config = dict(
    arch='jasper',
    model='sound classifier',
    dataset='synthetic speech, music and everyday sounds put through simulated rooms and audio effects',
    train_examples=39062,
    n_mels=64,
    hop_length=160,
    input='log_mel',
    spec_augment=True,
    win_length=512,
    targets=['distance', 'source', 'number of effects'],
    num_classes=[2, 4, 4],
    norm='groupnorm',
    activation='relu',
    weight_standardization=False,
    depths=[2, 5, 2],
    kernel_size=5,
    stem='single',
    widths=[128, 160, 192],
    label_smoothing=0.05,
    loss='binary_cross_entropy',
    init='torch_default',
    residual_init='scaled_by_depth',
    optimizer='soap',
    beta2=0.99,
    lr=0.002,
    beta1=0.9,
    shampoo_beta=0.99,
    eps=1e-08,
    precondition_frequency=25,
    max_precond_dim=1024,
    merge_dims=True,
    one_sided=False,
    adamw_lr_other_params=0.0021,
    adaptive_grad_clip=0.02,
    steps=15200,
    batch_size=384,
    epochs=149.4,
    lr_schedule='wsd',
    decay_fraction=0.3,
    final_lr_fraction=0,
    warmup_steps=1520,
    weight_decay=0.09,
    adamw_weight_decay_other_params=0,
)
Rows from block 2 of a small sound classifier, named by matrix and row number. Rows with one number belong to one channel. Each number is 200 + 20 x the weight over its row's rms, rounded and kept within 0 to 999. All counts start at 0.
After each channel's rows are labels from the 100 clips, of 14848, where the channel reaches its highest value: "strongest on" is what is common among them. Only what is clearly more common there than usual is listed. The data: synthetic speech, music and everyday sounds put through simulated rooms and audio effects.
# convs0: first width-5 conv, stride 2 (model.blocks.2.convs.0.weight, 160x128x5, each kernel summed), inputs 64-127
# convs1: second width-5 conv (model.blocks.2.convs.1.weight, 160x160x5, transposed, each kernel summed), outputs 80-159

convs0.137,199,172,196,209,186,206,198,193,166,233,205,211,177,160,190,196,180,189,206,202,205,177,188,178,183,204,209,188,174,198,176,196,187,215,227,208,169,229,212,192,212,180,191,208,205,192,180,205,164,222,211,201,224,226,183,205,215,207,184,215,202,203,163,192
convs1.137,196,206,199,202,200,187,202,145,173,189,161,206,166,185,184,198,192,187,199,191,221,210,199,213,195,215,178,160,210,219,215,184,214,181,224,197,182,192,237,215,198,214,205,182,171,179,185,162,222,199,207,168,192,168,208,214,205,212,189,152,229,234,169,214,198,219,192,211,235,240,211,235,223,197,212,177,221,207,227,210
strongest on: number of effects: 0; dry

convs0.17,184,203,185,211,197,193,193,174,187,221,234,204,179,193,195,215,221,183,210,226,194,206,202,211,165,179,201,197,193,227,204,241,214,176,190,199,223,216,165,257,211,223,198,203,168,211,208,192,229,170,202,193,210,193,200,215,236,208,178,192,218,225,199,206
convs1.17,208,237,186,178,164,197,202,205,177,182,216,184,202,180,215,198,184,185,214,189,210,192,201,193,235,196,162,171,207,195,182,214,244,193,185,199,205,182,168,221,213,158,191,215,201,172,189,189,189,191,196,214,178,193,222,186,159,208,194,186,199,176,192,202,200,232,193,183,153,213,213,203,224,162,238,177,195,206,228,204
strongest on: everyday sound

convs0.157,179,183,226,203,203,174,220,186,184,203,201,174,191,185,176,194,195,185,233,191,187,200,172,183,203,204,214,158,163,182,191,195,160,196,216,224,198,187,180,186,197,209,205,157,197,216,204,199,190,206,209,179,180,164,213,225,215,199,208,191,193,201,222,199
convs1.157,237,212,239,231,196,195,212,194,201,226,213,198,179,195,164,201,212,189,224,181,235,200,182,201,226,216,206,225,221,191,205,202,190,218,198,211,238,204,203,213,242,198,217,212,218,187,191,244,207,209,212,209,210,205,203,231,223,220,231,202,198,194,212,193,209,216,194,219,211,183,195,201,238,193,200,198,211,215,225,191
strongest on: wah; telephone band

convs0.88,172,209,196,194,162,197,187,184,204,195,159,183,201,233,194,192,212,203,180,177,187,181,180,236,151,211,195,224,200,196,207,220,177,211,187,184,180,224,187,169,197,202,207,191,191,183,208,194,157,185,208,198,218,211,172,209,228,208,193,168,176,171,197,192
convs1.88,144,191,205,202,189,210,239,225,214,148,201,216,167,190,207,195,197,194,203,200,188,221,195,210,187,226,147,210,173,220,217,193,231,193,207,197,196,196,238,229,171,195,192,167,190,224,198,193,186,209,180,182,211,214,221,224,185,227,218,202,233,201,200,192,188,179,177,218,260,196,180,201,214,221,190,205,199,218,177,211
strongest on: number of effects: 0; speech

convs0.49,193,201,215,221,204,215,210,198,251,228,222,204,200,223,183,168,174,209,193,237,198,196,190,187,186,168,195,208,203,191,182,203,189,195,213,206,216,187,183,209,209,190,210,209,175,205,206,202,141,202,213,157,202,173,231,189,204,217,220,198,177,212,184,206
convs1.49,230,204,219,181,200,224,181,211,219,180,206,198,227,185,231,201,211,189,187,183,234,189,209,193,181,174,204,225,203,214,211,180,184,188,204,213,192,188,209,201,193,203,194,193,217,177,230,216,185,210,208,188,179,189,196,170,228,182,235,234,199,177,188,200,199,214,206,183,181,197,190,210,173,188,206,204,174,169,204,218
strongest on: distance: near

convs0.39,226,187,222,222,229,227,198,217,282,199,204,196,199,194,214,209,217,216,238,211,230,206,224,225,189,204,237,208,208,191,227,198,189,218,226,215,195,201,168,194,195,201,219,172,227,193,202,196,198,193,194,171,175,206,181,196,208,217,189,225,203,205,172,220
convs1.39,191,180,196,181,214,209,222,201,174,187,184,177,218,186,219,181,183,183,224,198,175,197,194,148,208,191,214,176,205,210,198,183,223,223,210,191,162,198,170,222,186,186,214,217,217,191,181,192,200,222,210,234,214,191,203,173,197,174,185,223,206,213,192,187,203,203,257,211,171,202,188,165,201,185,189,197,201,228,190,230
strongest on: band; bit reduction

convs0.73,218,207,191,215,213,226,220,203,173,207,180,163,208,179,202,204,196,224,181,223,209,216,188,195,191,221,192,207,212,182,195,185,203,200,214,160,226,213,213,188,203,193,187,205,185,181,197,203,184,218,224,201,239,187,190,217,237,189,203,217,187,223,214,231
convs1.73,181,204,178,175,219,223,187,166,156,198,220,218,181,184,183,184,177,213,219,194,207,206,163,180,219,212,205,234,157,212,205,204,195,237,221,180,196,239,184,185,200,222,221,196,247,186,200,203,190,193,181,200,176,200,215,202,205,204,203,206,153,224,149,203,165,213,201,217,213,189,215,209,184,181,212,207,203,208,172,166
strongest on: everyday sound

convs0.82,194,189,204,172,220,184,194,196,208,213,223,169,187,217,189,237,216,180,178,141,185,209,205,198,181,231,182,189,169,198,217,204,216,227,227,198,178,247,184,186,198,197,203,205,184,211,228,214,169,187,186,178,204,193,181,219,182,197,186,202,191,199,196,218
convs1.82,206,200,223,198,209,210,230,207,169,204,197,166,212,172,201,230,227,242,151,197,211,184,180,207,190,218,206,239,175,177,199,215,170,221,199,214,199,210,186,227,195,235,204,217,201,211,212,208,227,193,193,175,211,217,205,192,205,224,167,214,203,208,231,181,187,177,166,223,197,171,217,191,188,196,198,177,174,205,225,202
strongest on: speech; dry

convs0.95,226,193,196,209,191,183,170,205,222,208,203,173,162,189,169,210,203,220,221,201,212,207,198,198,197,193,192,205,179,191,212,198,204,221,230,228,221,196,182,199,212,215,200,221,198,195,173,204,149,189,192,185,188,194,212,193,178,168,195,198,200,203,188,223
convs1.95,249,182,186,197,177,184,199,170,193,212,213,207,217,213,210,211,241,218,241,246,205,209,198,211,201,192,224,201,229,204,207,205,211,208,199,194,192,211,223,206,217,205,219,208,214,187,196,245,229,213,223,193,198,220,215,193,202,235,195,218,183,237,204,232,246,226,219,198,236,236,213,234,194,199,216,208,200,209,208,209
strongest on: speech

convs0.124,204,180,204,207,196,206,216,205,205,186,188,187,195,189,191,190,189,191,189,202,190,200,235,171,237,217,202,209,258,234,181,167,194,176,235,162,191,183,176,226,202,201,168,208,180,208,225,217,203,205,194,201,202,210,213,207,197,218,216,233,184,173,166,173
convs1.124,177,215,194,187,194,230,181,194,209,183,195,214,203,194,208,193,167,197,179,233,182,210,197,182,205,176,221,190,225,210,170,181,195,187,210,196,158,197,232,176,200,242,185,213,210,186,166,191,214,203,177,146,221,210,187,200,185,194,195,228,183,208,193,178,219,180,219,198,153,190,201,214,215,222,197,236,233,206,224,220
strongest on: drums; long reverberation; reverberation time: 1.2 to 2.4 s

convs0.38,241,224,217,208,249,195,189,211,210,178,201,194,178,201,265,259,182,175,208,194,192,189,179,219,208,199,223,208,247,250,185,205,208,213,214,189,220,211,187,254,204,193,195,220,185,245,202,241,201,192,176,185,164,192,211,186,211,167,178,204,202,219,206,183
convs1.38,210,204,169,183,205,189,200,152,194,191,253,183,191,200,210,212,203,192,209,225,206,207,175,198,203,288,171,208,208,172,186,184,191,198,192,180,224,210,195,198,193,220,191,199,217,222,217,177,208,194,211,197,195,211,232,195,225,189,198,179,240,182,197,186,209,229,190,232,199,193,190,246,191,164,189,221,239,200,201,191
strongest on: band; number of effects: 0; dry

convs0.141,203,219,217,203,183,175,210,203,179,208,199,191,197,216,194,198,176,206,190,192,185,184,196,224,182,198,178,224,216,215,191,203,162,227,205,169,187,172,177,189,235,208,215,192,205,142,193,200,171,199,201,208,205,228,209,202,262,212,200,174,188,177,191,201
convs1.141,185,204,195,195,194,227,238,203,194,214,167,220,195,209,169,203,213,219,203,189,201,209,190,207,183,153,196,172,209,174,173,232,210,182,228,197,199,203,194,199,215,198,200,244,192,173,188,215,236,194,226,229,229,220,194,209,173,211,182,206,169,206,219,199,188,182,215,204,230,245,235,168,205,181,216,186,175,147,218,198
strongest on: distance: near; everyday sound

convs0.31,173,205,167,214,184,210,151,231,156,197,188,194,189,194,221,188,199,207,187,209,217,217,178,185,181,189,224,236,187,195,207,224,169,182,192,200,195,199,191,187,195,207,210,209,237,209,194,216,216,190,190,230,212,171,220,208,184,219,177,218,232,215,164,195
convs1.31,211,210,235,190,177,191,228,202,203,217,196,196,177,210,203,198,209,189,220,195,175,210,195,188,193,201,180,222,202,232,189,201,205,232,181,183,247,196,215,228,178,164,189,174,168,203,214,198,182,227,231,192,191,205,149,197,196,209,219,178,217,164,221,216,196,206,203,200,203,181,213,197,206,174,192,185,197,171,196,168
strongest on: speech; number of effects: 0

convs0.119,198,169,194,185,220,174,243,187,232,206,215,213,190,186,223,224,182,189,218,179,181,152,176,146,200,190,195,183,187,169,162,193,211,214,211,236,197,170,195,199,192,159,186,190,176,203,173,198,167,184,202,180,202,205,201,172,218,188,215,196,191,193,199,182
convs1.119,224,201,184,193,206,209,210,175,181,183,207,191,193,212,174,180,179,196,205,201,188,223,209,228,217,190,221,224,194,193,225,187,202,196,209,173,182,195,207,243,170,166,193,172,209,193,178,201,201,186,192,201,161,178,231,209,174,183,162,202,194,198,228,200,193,166,184,214,212,198,207,218,213,210,193,232,174,171,207,204
strongest on: everyday sound

convs0.140,194,199,224,183,197,202,214,228,164,206,188,186,207,242,229,173,207,228,199,195,181,187,209,211,169,184,188,214,185,195,217,189,202,204,203,166,193,180,161,210,246,192,216,201,201,194,205,192,195,209,216,207,220,216,222,209,186,200,197,182,189,189,180,201
convs1.140,222,196,251,182,205,184,185,207,202,164,234,193,159,178,212,190,201,194,243,200,219,168,219,192,185,157,187,228,169,201,258,204,183,227,195,204,203,191,220,226,184,204,185,234,214,189,182,187,220,158,189,206,201,224,197,190,168,216,209,212,215,207,199,197,189,212,187,205,194,203,223,237,146,184,210,219,200,227,173,189
strongest on: dry

convs0.142,193,204,193,171,193,170,197,186,204,201,226,212,198,231,201,215,221,205,195,198,182,212,205,164,178,173,149,201,174,193,217,211,179,208,197,206,235,174,222,184,173,208,209,211,182,231,192,205,156,211,220,197,228,184,179,197,200,213,197,204,212,181,193,189
convs1.142,211,173,166,213,226,198,193,185,191,198,177,183,191,172,219,211,198,229,175,187,205,209,214,186,178,147,205,173,210,224,212,203,197,226,189,204,187,188,176,192,211,180,207,213,190,202,208,175,203,215,185,188,180,219,194,217,232,185,205,193,216,188,170,185,231,188,208,197,156,206,174,208,165,200,167,166,217,199,220,211
strongest on: wah

convs0.48,204,189,209,206,184,176,179,208,161,199,185,216,185,187,197,230,195,195,215,207,201,217,183,187,199,204,214,238,186,223,200,181,199,202,187,229,213,214,175,204,206,209,201,162,195,185,187,178,220,215,181,205,210,181,222,218,201,222,202,201,192,227,217,167
convs1.48,198,186,199,184,199,198,206,212,210,214,194,198,202,199,208,189,180,208,197,164,186,234,191,206,214,205,188,219,176,214,174,212,158,179,189,158,209,204,193,203,224,154,214,214,201,190,208,172,159,177,173,206,161,177,207,215,194,202,194,202,183,174,204,187,177,193,165,183,225,190,215,169,183,182,193,222,215,172,174,173
strongest on: far; reversed

convs0.151,199,210,199,215,209,205,206,202,187,201,177,206,187,253,197,208,241,185,217,190,215,219,219,212,211,194,194,230,204,195,189,214,201,199,242,211,164,176,211,198,178,178,184,188,238,184,189,218,176,209,210,175,209,199,215,214,203,202,190,196,194,217,196,196
convs1.151,166,209,203,201,206,193,193,190,175,219,186,200,200,221,193,195,180,174,198,203,191,203,200,198,222,195,199,203,201,199,221,192,188,204,196,193,210,187,205,196,219,175,197,203,173,194,203,182,178,186,207,216,183,184,183,176,188,184,218,185,194,206,184,199,192,204,197,200,218,194,195,187,196,210,230,209,238,185,207,202
strongest on: dropouts; wah

convs0.106,189,189,200,175,207,218,174,215,171,189,159,245,177,173,197,205,208,195,178,184,226,187,202,207,187,184,201,206,199,199,208,222,205,174,214,224,224,184,187,192,176,186,193,242,201,179,221,224,193,200,218,190,182,168,233,180,169,148,216,163,201,194,218,197
convs1.106,164,200,216,197,198,220,206,173,167,224,217,197,215,207,189,183,187,208,219,206,178,226,189,217,219,191,174,216,189,207,239,182,223,220,202,224,198,183,216,191,178,193,229,200,226,182,186,200,220,218,198,186,209,197,189,204,180,176,177,216,159,161,192,145,219,179,218,170,197,183,166,180,191,178,214,182,209,191,174,202
strongest on: dropouts

convs0.136,201,236,188,215,176,175,196,205,229,210,243,181,216,210,188,193,213,203,203,199,211,207,206,195,184,203,202,189,191,196,189,250,223,217,205,209,189,196,231,198,205,206,183,207,217,222,191,211,241,185,172,197,183,196,210,194,228,202,229,234,197,223,213,164
convs1.136,188,206,181,211,199,176,198,206,185,180,194,201,220,190,185,181,188,181,190,181,191,202,243,187,210,203,200,188,233,176,189,173,201,194,213,187,209,203,163,192,177,207,192,194,215,169,190,186,217,188,205,201,198,193,211,160,194,211,197,177,232,209,267,240,226,221,207,175,188,207,202,190,210,182,208,215,209,203,214,222
strongest on: far; band

convs0.99,228,206,195,199,249,207,187,184,184,226,246,202,207,204,192,208,217,218,221,192,212,214,181,182,197,158,174,214,183,195,211,164,196,246,182,160,197,222,200,230,159,217,215,215,198,192,239,222,178,187,194,203,212,207,173,208,214,199,171,190,188,208,196,215
convs1.99,211,185,183,181,213,174,155,171,211,224,172,198,225,177,175,205,231,207,206,188,196,186,214,190,184,198,169,192,230,218,170,211,218,242,198,199,193,201,193,195,179,203,219,226,215,192,211,183,226,198,231,209,266,189,154,217,188,179,225,199,187,218,200,186,212,220,200,212,230,194,188,190,192,160,178,194,192,166,176,210
strongest on: distance: near

convs0.34,183,193,192,206,207,211,187,183,218,203,181,162,194,203,157,206,188,185,216,248,193,219,223,212,199,200,230,171,226,193,230,206,199,189,191,211,213,184,180,174,175,209,226,203,216,194,213,234,239,216,209,187,192,189,188,159,186,224,155,233,215,228,191,188
convs1.34,195,201,170,174,212,186,171,201,210,210,182,232,180,191,175,209,198,176,203,194,182,151,170,194,188,194,209,191,211,213,171,209,218,180,197,173,201,196,205,214,213,220,198,189,163,219,197,211,174,193,217,198,181,212,207,171,218,203,152,209,191,210,209,221,201,205,194,190,215,186,199,215,188,225,191,200,203,177,182,180
strongest on: far; everyday sound

convs0.76,208,191,198,223,215,237,229,205,181,175,182,187,228,237,230,208,211,221,199,207,242,187,193,197,195,206,216,203,196,177,212,201,229,221,237,176,209,200,204,217,177,176,169,189,220,186,256,163,196,200,201,212,233,202,211,212,174,185,186,223,191,195,229,250
convs1.76,211,192,183,171,220,192,180,193,215,188,218,188,214,170,199,194,220,202,210,200,210,224,178,233,205,203,211,200,187,170,209,212,194,227,212,189,150,188,185,186,218,183,226,190,190,222,237,213,205,186,197,194,196,214,236,165,235,235,190,221,167,212,172,201,229,211,221,191,182,220,195,216,205,202,187,215,216,196,209,193
strongest on: everyday sound

convs0.152,216,195,200,203,215,184,163,210,208,186,209,201,221,190,187,218,181,188,174,188,190,200,163,194,204,200,191,242,216,177,198,213,223,230,237,219,170,170,207,258,186,217,199,205,176,168,194,243,179,194,199,185,239,207,222,204,216,203,203,206,207,186,220,178
convs1.152,203,162,233,251,211,198,169,226,194,212,211,221,201,178,238,218,206,244,209,215,203,196,184,156,171,201,240,218,172,200,199,196,240,229,256,229,203,214,180,203,209,187,169,199,183,217,180,208,213,194,205,195,201,197,181,224,197,211,197,216,198,193,186,216,180,167,193,198,195,243,169,169,220,197,220,204,231,187,213,196
strongest on: telephone band

convs0.36,179,210,195,228,195,203,178,194,209,202,220,202,233,197,201,218,183,208,230,169,172,201,198,220,218,162,205,203,201,254,176,182,197,177,220,201,193,185,177,191,215,186,233,181,193,236,187,225,206,202,193,213,196,217,164,202,207,185,215,215,217,255,192,192
convs1.36,179,207,197,184,191,208,204,239,194,196,205,186,207,192,185,194,172,182,219,213,183,207,185,207,197,224,204,199,224,228,213,226,220,235,201,205,230,211,207,193,185,206,210,210,225,196,195,211,195,198,176,224,183,222,197,188,180,200,202,190,220,209,198,184,172,205,208,170,168,199,182,220,207,207,202,211,159,188,215,199
strongest on: drums; dry

convs0.81,218,178,197,216,232,225,193,208,177,197,209,218,194,275,202,155,221,201,218,204,221,189,195,196,183,200,189,214,213,187,217,215,168,232,193,179,190,208,203,203,194,188,190,200,213,215,194,181,157,189,188,186,203,178,187,171,174,205,209,238,235,190,209,221
convs1.81,228,157,197,187,244,172,205,212,179,180,199,194,185,218,185,216,217,208,241,201,220,164,179,241,193,210,179,197,216,212,188,201,195,195,151,221,214,198,225,186,214,191,196,194,188,197,171,193,209,223,222,211,194,219,174,261,194,242,196,185,214,224,159,221,188,196,185,199,212,200,183,219,204,201,182,202,209,187,178,181
strongest on: distance: near; speech

convs0.90,174,196,187,177,174,206,220,209,211,242,254,202,222,173,210,218,222,233,183,198,202,218,204,189,234,163,186,208,183,198,209,186,186,214,194,238,174,236,182,206,177,220,181,208,188,177,195,207,193,222,211,187,183,183,189,191,196,183,191,167,194,225,187,205
convs1.90,218,201,164,166,205,232,193,189,215,235,224,203,165,214,211,193,194,210,180,177,200,198,234,185,215,188,226,203,236,235,177,190,174,197,200,212,255,198,191,187,206,180,186,163,192,162,184,200,206,197,189,226,211,210,178,227,176,209,192,206,182,228,211,211,247,193,202,186,177,202,235,200,191,208,186,205,201,214,198,194
strongest on: telephone band

convs0.24,153,189,225,193,193,191,202,182,208,192,186,190,190,208,225,219,222,203,206,223,222,199,219,202,209,189,213,215,225,194,199,227,203,194,179,182,200,205,164,186,198,188,211,195,180,184,192,195,236,241,179,214,182,210,242,202,201,247,176,214,201,254,217,206
convs1.24,232,187,236,195,199,204,218,194,205,180,204,197,216,200,206,167,229,217,232,241,173,211,184,207,177,186,159,219,193,199,186,184,208,162,225,191,189,183,192,168,177,203,207,203,216,248,184,218,176,175,203,209,202,195,235,210,221,244,165,206,247,167,226,198,205,200,177,212,184,194,210,238,230,202,219,179,197,212,164,192
strongest on: far; everyday sound

convs0.20,213,209,211,237,224,192,185,174,246,210,195,248,208,196,170,199,180,215,179,197,183,199,215,193,176,175,221,223,191,235,216,200,180,172,208,221,222,216,238,207,204,205,221,181,211,193,230,210,167,197,174,182,155,201,206,187,212,200,181,226,209,204,219,195
convs1.20,182,168,168,211,180,168,215,169,206,229,164,221,164,186,158,157,194,202,165,205,234,197,216,199,198,221,195,221,191,207,176,168,214,211,185,207,184,206,213,173,247,188,199,213,234,192,200,204,191,222,195,210,201,174,183,194,203,216,174,226,202,196,198,212,208,213,177,200,182,166,175,208,195,211,222,205,210,228,233,206
strongest on: dry; everyday sound

convs0.92,225,184,173,186,191,220,184,211,166,232,211,212,207,195,181,194,223,206,192,207,226,185,189,208,261,206,153,199,179,187,205,205,170,176,187,167,172,208,213,195,181,228,190,216,214,200,229,220,208,183,173,196,195,164,179,189,189,219,198,198,190,218,214,220
convs1.92,189,205,232,197,161,175,183,166,140,235,176,190,217,192,212,200,169,204,177,168,182,192,198,233,179,231,208,202,247,206,227,223,206,213,224,190,224,174,196,178,203,213,214,219,217,222,215,145,207,203,191,204,216,222,196,190,231,198,213,201,189,174,192,204,256,183,200,193,197,194,217,184,214,201,204,190,187,215,158,200
strongest on: speech; dry

convs0.5,176,200,200,190,181,138,210,212,185,193,200,171,196,221,187,205,189,199,197,191,214,232,201,205,194,217,188,218,191,182,208,197,200,228,173,203,210,201,184,220,212,239,232,222,187,185,224,221,171,192,199,238,215,202,208,236,216,168,230,221,194,209,218,186
convs1.5,208,173,186,210,188,198,188,218,220,232,189,215,181,227,208,173,196,192,184,200,221,200,209,223,235,172,238,174,225,214,226,191,177,216,205,201,180,210,218,213,170,228,215,197,218,240,217,179,201,193,199,206,208,194,215,195,177,188,233,189,180,206,201,213,195,246,184,209,211,184,209,204,185,215,209,183,203,227,228,180
strongest on: speech; dry

convs0.91,207,203,201,223,194,224,208,197,233,215,196,181,215,198,166,205,175,169,193,197,200,179,209,181,189,189,198,229,166,154,210,164,224,210,231,213,201,204,172,204,180,212,233,232,160,185,199,177,217,162,213,191,225,169,192,192,212,219,204,209,200,180,199,192
convs1.91,187,208,198,183,234,162,191,210,179,200,198,202,167,179,179,180,177,187,168,177,177,182,189,200,219,209,199,193,196,205,216,187,198,217,230,217,247,204,217,189,177,217,199,223,151,191,167,213,187,178,205,202,188,173,244,168,204,205,191,213,193,256,192,213,188,194,200,222,196,167,223,200,197,212,215,210,217,226,206,197
strongest on: wah; telephone band

convs0.66,216,189,212,185,225,221,224,168,199,222,154,196,210,220,233,207,223,219,184,187,177,175,184,196,180,214,186,201,203,185,191,169,225,191,207,166,179,204,200,205,196,225,192,222,207,190,221,188,203,211,220,175,211,171,194,247,190,195,190,188,183,194,213,174
convs1.66,213,212,177,188,206,251,164,169,205,215,226,212,194,199,215,198,197,200,209,219,187,164,207,196,187,214,223,195,199,209,206,210,178,199,164,204,175,201,211,220,213,212,216,210,222,188,196,192,211,198,204,224,187,201,220,179,215,240,211,189,218,190,215,187,192,203,182,215,212,206,222,228,172,221,179,199,223,220,168,194
strongest on: everyday sound

convs0.70,210,198,180,239,218,207,195,163,206,185,225,176,197,222,181,235,238,205,220,197,194,188,189,175,204,202,188,254,204,200,210,218,202,208,211,198,236,174,193,197,204,185,187,173,191,187,215,172,184,200,183,200,173,227,229,229,229,180,186,216,165,187,237,233
convs1.70,217,213,201,177,223,178,206,222,203,183,213,198,214,184,191,177,188,242,229,213,178,203,196,194,220,201,228,216,213,213,195,232,217,182,214,197,192,209,190,181,239,208,218,215,189,214,206,201,204,215,175,229,192,173,204,189,218,213,164,205,199,221,218,209,174,188,210,183,184,190,208,201,198,192,232,215,186,250,218,177
strongest on: everyday sound; dry

convs0.51,222,173,193,190,199,203,174,191,203,160,196,184,208,203,178,156,204,211,182,194,200,197,189,198,193,183,200,175,178,183,212,181,181,193,177,213,183,211,210,258,211,186,170,246,208,208,191,196,193,205,172,169,213,214,212,173,195,205,207,180,204,205,208,211
convs1.51,213,186,241,203,147,175,202,184,218,219,226,180,189,265,208,210,212,191,200,209,217,216,200,176,181,190,178,207,183,166,188,200,166,193,183,199,195,199,207,213,185,234,173,219,181,248,222,209,202,202,184,209,227,191,198,226,180,209,220,167,214,197,207,193,199,234,209,206,182,198,207,171,254,229,214,214,226,207,223,192
strongest on: dry

convs0.47,212,192,167,220,174,228,166,171,197,168,178,199,224,183,204,182,149,194,201,208,182,199,175,175,217,150,228,216,155,183,209,168,183,190,207,212,212,244,221,205,200,214,216,209,203,198,216,244,194,188,165,203,216,200,210,184,226,165,195,200,200,203,206,209
convs1.47,207,233,205,207,218,186,203,215,231,213,217,125,209,227,214,212,198,163,195,221,175,186,178,177,195,201,198,196,179,175,184,212,174,177,197,207,217,204,209,211,228,192,211,198,225,196,210,191,221,190,198,219,226,224,187,228,192,169,211,164,227,211,195,205,207,225,226,195,240,201,186,214,194,233,201,215,220,188,217,205
strongest on: dropouts; everyday sound; number of effects: 3 or more

convs0.35,175,209,185,208,203,183,197,236,186,176,215,221,207,203,179,202,175,174,212,203,170,196,209,177,176,186,217,201,243,223,218,193,160,239,202,196,214,227,202,215,204,180,179,219,164,220,209,227,186,232,190,217,210,173,207,158,199,199,216,182,173,204,178,184
convs1.35,212,197,205,188,198,185,203,201,189,165,180,186,204,228,236,190,153,166,187,210,206,213,201,209,196,203,188,151,180,203,173,165,188,217,217,183,184,193,222,187,205,190,213,184,219,215,212,224,181,204,196,210,196,229,213,184,198,203,193,191,196,202,181,208,204,192,168,227,181,209,210,219,244,185,186,235,203,181,223,237
strongest on: drums; dry

convs0.0,214,157,197,188,210,201,185,220,219,186,188,230,195,195,192,193,220,209,225,213,218,218,228,193,240,238,211,233,178,221,192,167,226,191,185,215,173,191,131,205,238,200,208,214,206,170,206,212,221,211,195,209,200,189,200,233,221,196,158,192,230,198,209,179
convs1.0,143,173,180,210,200,208,195,197,209,166,201,248,195,207,176,201,196,180,227,178,197,198,208,193,240,185,209,175,208,199,196,194,234,169,191,211,194,207,146,202,193,173,206,169,208,184,170,218,184,209,168,179,194,196,199,166,225,191,181,219,186,208,218,222,187,224,166,234,174,201,220,212,218,191,190,210,200,155,182,216
strongest on: bit reduction

convs0.63,210,203,228,206,198,182,164,199,232,181,189,171,232,215,189,184,204,184,154,193,161,202,227,184,222,237,181,192,193,207,186,169,190,231,216,172,200,189,178,153,174,190,194,183,177,232,162,219,212,192,202,190,191,187,233,216,202,216,180,227,224,228,225,224
convs1.63,188,188,207,197,206,219,218,173,245,188,197,186,209,204,215,190,199,234,198,234,192,237,168,238,217,191,230,201,185,204,216,193,204,193,225,196,165,220,188,195,197,189,208,217,219,190,246,213,189,203,201,183,181,198,185,202,219,221,216,232,184,201,168,203,188,213,215,201,206,220,207,194,205,194,203,204,195,228,196,189
strongest on: long reverberation; far; reverberation time: 1.2 to 2.4 s